config = dict(
    crop_scale_min=1,
    encoder_arch='vit',
    encoder_fused_qkv=True,
    encoder_qk_norm=False,
    encoder_layer_scale_init=0.1,
    encoder_drop_path=0.15,
    decoder_layers=6,
    beta2=0.99,
    eps=1e-10,
)
Rows from block 6 of the encoder, named by matrix and row number. Rows with one number belong to one attention dimension. Each number is 128 + 24 x the weight over the matrix's rms, rounded and kept within 0 to 255. All counts start at 0.
# v: attention query, key and value (stacked) (encoder.blocks.6.attn.qkv.weight, 576x192, the v third), inputs 0-95
# proj: attention output (encoder.blocks.6.attn.proj.weight, 192x192, transposed), outputs 0-95
v.145 [138 116 128 142 116  62 128 150 128 107  86 150 146  98  86 128 113 115 113 128 109 151 134 154 111 133 176  73 152 152 128 128 131 128 133 106  93 128 132  88 128 128  85 142 143 128 138 128 109 125 128 108 157 170 160  73  95 128 128 115 140 105  95 128 158 109 128  94 164 128  95 160 118 146 113 100 154 128 120 128 117 154 128 109 111 160 128 114 107 128 123 128  70 116 128 105]
v.146 [128 161 146 101 121 139 151 128 128 128 136 127 176 128  90 140 128 110 160 128 159  98 169 183 128 171 159 128 117 115 124 128 133 107 138 128 116 128 166 147  89 143 150 150 128 182  96 148  96 163 166 103 113 128 128 121 128 113 112 135 193 128 101 128 128 141  94  86 107 128 128 169 128 135 115 128 139 107 107 128 128 128 148 128 155 128 107 128 128 146 128 155 128 128 128 113]
v.147 [ 79 119 128 107 106 164 157 109 114 118 145 120 128 128 135 128 144 128 115 211 103 137 128 163 128  87 136  82 110 111  97 128 137  92 149 154 107 128 103 150 112 128  99 128 158 128 140 126 172 114 148 128 128  98  93 156 148  99 128 128 171  89 123 128 128 128 124 145 160 128 111  90 191 104 114 128 145 160 167 154 156 107 175 159 128 115 128 128 140 128  84 128 128 148 151 156]
v.148 [128  80 128 184 139  90 107 106 128 115 128 128 101 140 177 128 128 128  76 128 151 116 163 142  76 140 150  96 126 128 141  97 128  94 152  99  73 107 119 113 170 128  96 111 108 128 130 145 194 116 128 128 102 128 162 139 128 128 128 137 128  82  82 140 128 128 128 148 100  85  96 143 128 128 101 137 115 139 169 101 144 128 163 128 114 128 116  95 128 137 128 128 128 163 116 128]
v.149 [128 128 158 128 128 128 110 140 144 140 128 156 159 103 167 128 128 128 128 128 158 128 173 109 101 104 128 146 128 128 128 104  89 128 128 110 110 139 128 161 128 158 128 128 140 109 128  97 130 130 108 128 154 143 119 116 134 114 102 128 176 104 128 164 144 174 109  98 146 128 117 128 141 128 128 111 139 128  59 148  95 135 128 164 160 157  84 128 128 128 152 133 100 128 144 128]
v.150 [141  90 100  94 128 111 128 152 168 128 128 147 157 128 144 136 128 165 154 118 100 144 128 128 105 136 103 112 151 156  94 128  97 128 130 128  93 128 163 150  98  83 158 111  87 128 132 161  96 173 128 128 142 105  75  88 162 145 104 134 138 120 128 106 107 154 112 158 128 124 104 128  99 106 140 169 128 128  98 168 170 119  89 177 118 114 117  85 128 163 148 166 128 128 106  94]
v.151 [201 102 104 100 128 154 128  92 120 128 165 104 141 182 145 128 163 128 128 106 179 128 128 177 116 120  96  89 155 128 141 137 128 114 132  91 123 128 164 160 169 128 128 142 128 173 100 128 153 166 128 128 128 115 128 117 170  87 117 128 188 100 178  77 124 144 128 115 141  76  98 122 128 128 150 169  89 146 113  98 142 142 128 128 125  53 109 154  94 113 141 109 155 172 147 123]
v.152 [ 94 128 138 128 128 128  91 143 128 128 121 157 128 128 161  73 153 162 128 172  69 130  89  97  77 107 141 144 128 128 128 146 173 154 155 128 147 141 168 141 128  84 128 152 166 109 128 128 116 164 128 128 137 128  80 140 121  88 117  70 164 128 105 167 128  97 154  86 128 185 128  87 128 129 128 110  95 128 141 139 118 105 132 128 144 141 154  90 169 114 167 128 148 128 115 128]
v.153 [128 144 111 108 128 111 118 157 110 128 187 172 145 128 139 151 133  98 121 128 103 128 104 158 128 110 128 131 152 105 134 128 147 122 128  99 128 116 145 128 183 154 101  85 128 156 120 142 128 128 137  80 128 128  81 128 156 128 139 137 128 153 128  90 128 138 110 135 145 150 128 137 100 108 156 128 128 140  95 128  93 106 108  99 146 128 128 128 173 128 140 174 162 148 128 146]
v.154 [107  60  90 128 128 109 149 128  83 112 128  96 128 143 105  93 125 118 177 114 111  92 112 144 128 138 128 153 105 143  89 116 159 128 102 150 102 157 128 150 128 146 128 105 117 135 145 160 128 120 102 128 128 128 137 157  72 142 128 128 128  84 153 128 122 128 112 128 151 152 157 128  92 119 117 128 122 105 149  66 136 141 136 114 140 128 120 128 155 169 128 128 128  95 137 128]
v.155 [139 180 128 140 128 135 153 179 181 147  91 141 128 169 128 212 109 128 128 148 105 107 128 103 128 128  66 128 142 153  99 112  90 128 176  89 128 128 128 103 128 149 128 134 155  78 128 135 127 164  99 128 158 114  64  88 151 142 123 128 105  71 119 157 128 109 128 135 128 128  65 156 157 108 120  99 165 128  58 119 128 128 148 128  85  72 109  93 112 142 153 103 187 173 128 143]
v.156 [ 99 113 153 169 150 128 128  93 108 137 126 129 128 101 128 135 122 168 128  85 114 145 100 168 104 161  93 121 128 126  80 128 147 128 123 154  97 128 102  99 128 160  98 128 128 128 144  97 131  89 128 163 128 118 167 128  77  93 128 111  87 154 153 128 104  89 154 128 128 156 128 145 128 119 114 128 128 146 151 153 114 151 109 128 147 151 160 128 148 128 160 189  92 138 128 177]
v.157 [128 100 104 107 152 128 155 123 109 128 128 104 128 154 145 128 153 128 146 141 166 150  98  83 117 126  87 142 157 164 128 145 145 119 153 142 128 150 103 157 116 137 128 142  90 140 128 128 112  87 104  78 128 101 139 128 128 106 111 128 128 128 108 161 128 128 124 137 172 128 128 139  78 107 133 155 113 128 210 159 128 152 128 133 128 128 128 128 143 109 128  59 128 138 112 128]
v.158 [128 171 119 147 119 181 128 128 149 134 128 152 153 128 128 150 128  86 104 128 128 148 128 175 148 124 166 119 128 128 150 128 115 128 128 137 143  98 128  86  80 128 147 128 157 148 146 114 133  88 133 128 181 128 113 128 128 128 128 144  99 128 114 131 100 101 120 133  89 128 158 128 163 101 128  86 109 185  87 109 149 128 115 128 128 149 100 165  87 128 105 104 137 128 101 187]
v.159 [149 128 128  86 153 128 164 149 159 139 128 154 144 134 128 138 137 145 128 128 128 128 152 171 128 110 106 110 105 117 128 128 128 151 150 128  96 138 169 138 174 128 128 154 152 109 128 113 107 128 117  78 175 174 140 128 153 170 110 140 115  81 128 128 188 150 128 104 113 128  83 177 157 150 128  52 114 128 166 128 117 128 128 120 153 188 105  65 146 128  95 171 172 128 128 151]
v.160 [128  76 128 139 117 175 152  98 128 139 149 156 146 121 142 122 128  85 128 133  97 136 128 150 162 134 160 154 144 148 128 121 128 177 145 110  81  76 128 153 128 128 128 118 128 128 106 108 115  78 128 154 181 162 107 141 128 149 146 101 166 148 164 128 147 161 149 155  92 115 176 128 179 111 108 152 118 128 171  87 104 128 101  96 120 157 144 130 128 160 128 144 154 110 128 173]
v.161 [161 128 112 138 128 128 156 162  95 128 163 116 152 169 101 149 116 120 128 100  78 128  93 153 128 134  77 111  90 128 106 101 146 128 128 104 128 150 144 150 100  91  95 158 143 128 128 123 128 128 116 115 116 128 114 162 168 128 139 128 128  92 112 169 128 144 110 119 150 150 160 128 128 113 154  61 135 140 185 128 153 151 112 128 110 138 170 122  95 156 117 128 146 112 138 128]
proj.145 [139 118 128 128 144 161 128 102 128 154 128 106 128 154 128 150 109 122 128 112 149 106 128 128 145 146 113 136 119 153 128 128 109 116 146 134 145 122 148 128 149 117 128 128 118 162 128 128 128 123 107 158 128 128 107   0 169 128 154 151 114 105 154 158 107 134 126 128 139 128 140 119 128 115 177 128 181 143 126 143 154 114  82 135 120 111 185 104 135 116 147 108 128 128 128 118]
proj.146 [105 135 128 128 105 128 128 121  97 102 128 128  97 123 128 161 128 128 128 117 102 137 128  77 169 127  67 128 128 128 103 125 112 152 128 128 128 128 128 142 173  95 128 118 183  96  99 110 110 148  89 150 135  81 152 128 100 110 128 123  32 105 113 112 135 115 128 137 135 143 128 134 110 128 141 146 109 157 150 172 136 128  84 128 133 101 128 154 128 138 181 120 128 125 128 128]
proj.147 [172 154 108 128 152 109  99 128 121 147 153 135 135 143 128 103 109 152 128  79 145 117 120  74 143 128 111 146  92 106 142 101 160 128  90 128 116 128 113 145 124 128 126 126 101 118 128 128  96  41 128 147 128 194 151 171  91 109 115 128 128 128  99 107 151  96 114 118 153 128 156  96  76 109 163 101 128 128 122 187 128 136 136 143 118 120 128 128  86 138 119 165 119 149 113 128]
proj.148 [ 93 140 134 117 151 144 128 140 128 153 116 128 169 118  91 141 156 128 181  69 111 167 128 128 148 122 128 128 150 144 128 128 128 179 111 126 142 109 128 128  81 150 141 128 140 118 128 110 128 162 161 163 128  72 124 128 128 128  94 151 103 169 128 128 169  94 138  87 117 105 167 138 128 128 119 104 128 142 154  84 110 147 105 122 128 145 165 116 148 170 134 166  83 104 166 131]
proj.149 [128 129 128 128 122  95 103 128 128 121 132 100 128 128  62 139 110 128 157  93 139 126 108 145 138 128 139 128 128 150 136 128 149 165 113 128 151 128 128 128 118 118 137 147 128 119 123 128 162 165 128 128 124 123 126 255  82 128 134 176  94 128 126  99 120 128 128 102 152 162 128 114 144 107 158 113 109 112 168 115 128 113  80 156 105 128 143 174 111 116 138 121 128 124 128 128]
proj.150 [109 110 143 155  93 128 128 113 128 109 157 128  97 113 145 128 153 109 128 128 146 113 128 128 113 128 128 128 128 103  80 152 121  91 137 135 122 128 109  99 170 115  71  96 128 144 133 147 128  90 136 128 128 102 144 110 161  97  99 154 116 110  97  97 137 148 163 128 128 138 141 123 137 123 119 128 163 101 128 128 108  20 148  68 140 138 149 128 128 100 128  97 147 128 128 170]
proj.151 [ 83 179 101 113  96 108  72 128 163 113 128 142 128  92 137 170 128 155 168 141  73 147 104  91 180 128 102 167 148 128 147 140 128 164 139 128 108 106 142 106  92 128 103  79 128  99 128 128  96 128 162  81 158 158 133  10  80 166 128 128  99 128 133 151 153 150 128 147  95 128 101 115 162 158 141 108 107  91 148 128 121 128 147  98 119 193 190  92 136 144 114 111  94 140 143 122]
proj.152 [105 153 125 128  89 128 128 140 101 144 118 149 113 128 128 122 128 128 104 128 128 128 185 155 128  92 128 134 130 128 128 170 136 102 134 131  90 137 128 128  89 152 128 145  89  93  84 148 152 107 128 128 128 103 144 255 144 142 152 157  93 128 151 128 153 128 128 148 111 147 119 186 128 128 153 150 109 168 128 137 112 128 142 170 138 123 128 128  88 152 132 128 167 112 141 150]
proj.153 [ 83 111 128 108 128 162  95 109  77 128 128 103 128 128 151 103 174 131 128 172 146 115 128 136  94 154 103 139  91 121 104 142 128 143 155 155 141 151 128 107  98 140 112 128 145 138 138 128  96 150 144 158 150 102 145 209 128 128 149 128 144  82 155 128 155 111 127  56 107 128 128 103 128 128 142 128 167  92 151 128 164 128 128  97 111 185 128 170 128  95 109 128 134 128 161 128]
proj.154 [128 128 137 128 163 160 100 142 116 111 144 128 137 128 104 128 105 128 128 110 128 113 193 128 150  93 128 128 128 153 128  98 134 126 121  98 128 109 159 114  98 115  97 128 128 128 103 112 128 148 128 128 141 128 140 168 180 105 159 143 160 114 116 128 128 108 128 121 128 146 105 177 128 132 108 152 128 167  82 128 141 108 113 145 121 128 128 128  84 137 117 128 117 143  86 110]
proj.155 [144  88 128 148 157 128  94 153 135 139 159 128 128 115 102  99 138 155 121 128 141 139 128 128 128 147 128  95 117 138 102 151 157 128 128 155 120 119 125 151 128 140 104 141 128 128 128 145 104 128 111 202 104 119 139   0 128 114 128 128 109 148 128  70 128 103 134 142 128 112 128 139 160 128 166 128 128 110 176 128  73 103 128 100 138 149 109 174 104 150 153 140 116 128 120 114]
proj.156 [128 128 122 143 128 128 150 143 128 128 103  89 128 169 153 102 149  85 142 146 159 145 128 128 101 128 128 128 136  85 141 142 115 105 112 117 183 173 194 128 120 128 182 139 128 110 128 168  97 145 107 105 147 128 111 205 179 145 128 142 191 127 100 132 128 151 118 128 128 127 128 106 110 128 128 179 106 152 115 158 147  96 147 145 128 128 114 128 128 151  90  92 159 128 142 128]
proj.157 [156 153 106 152 161 166 101 110 128 128 157 155 150 128 157  91 128 128 128 128  91 137 151 160 160 128 128 128  94 137 154 100 103 128 104 110 156  85 159 128 174 139 128  61 128 150 128 164 136 168 128 164  97 168 128 242  94 130 128 138 200 170 128 103 171 128 128 110 103 128  74 128 152 128  99  92 128 101  94 128 149 128  78 128 175 128 128 128 117 128 128 192 171  88 115 128]
proj.158 [106 143 128  81 138 114 128 155 116 166 128 128  97  89 128 128 151 159 177  98 150 139 128 128 140 161 161 128 161 118 108 128 149 147  93 128 144 173 102 163 128 142 142 128 128 128 128 102 128 120 128 157 128 108  95   0 128 168 149  94 112 155  51 137 111 171 128 128 146 159 151 128 160 141 111 128 141 137 158 172  89  76 128 105  91 157 154 145 191 121 159 162 170 150 118 101]
proj.159 [147 128 145 107 149 161 128 114  87  96 109 128  98 105 128 128  95 154 149 119 128 128 128  83 103 128 151 128 128 128 118 128 111 128  79 102 159  85 153 109 106 131 103 145 128 128  84 128 119 128 112 156 119 108 154 128 113 133 128  96 107 158 128 128 128 154 168  97 136 128 128  79 145  88 140 177 128 128  96 121 154 128 128 147 167 128 144 145  45 128 106 144 102 128 161  88]
proj.160 [ 84 128 137 101 118 112 128 141 128 128 141  71 128 116 169 128 142 137 118 125 146 130 106  97 109 168 104 171 214 112  99 128 161 137 128 128 118 133 160 110 136 128  91 173 126  83 128 168 146 140 128  95 116 114 128 122 156 159 107 156 128  62  87 128 128 128 119 103 133 139  85 128 122 128 124 148 167 176 118 147 114 128 128  93 128 128  87 128  98 110 180 148 139 134  96  93]
proj.161 [146 128 139 174 139 152 128 128 103 122 128 168 129  92 185 119 141 131 115 128 107 160 147 128 128 128 158 114 128 128 128 116 109 175 162 135 156 128 128 128 109 130 136 128  69 128 109 161 148 143 128 148  93 132 157  23 108 128 109 104 156 139 126 149 167  71 128 151  94 122 128 147 137 128 117  85  91  97 117 107 128 113 128 106 121 114 127 192 112 107 175 135 156 138  93 138]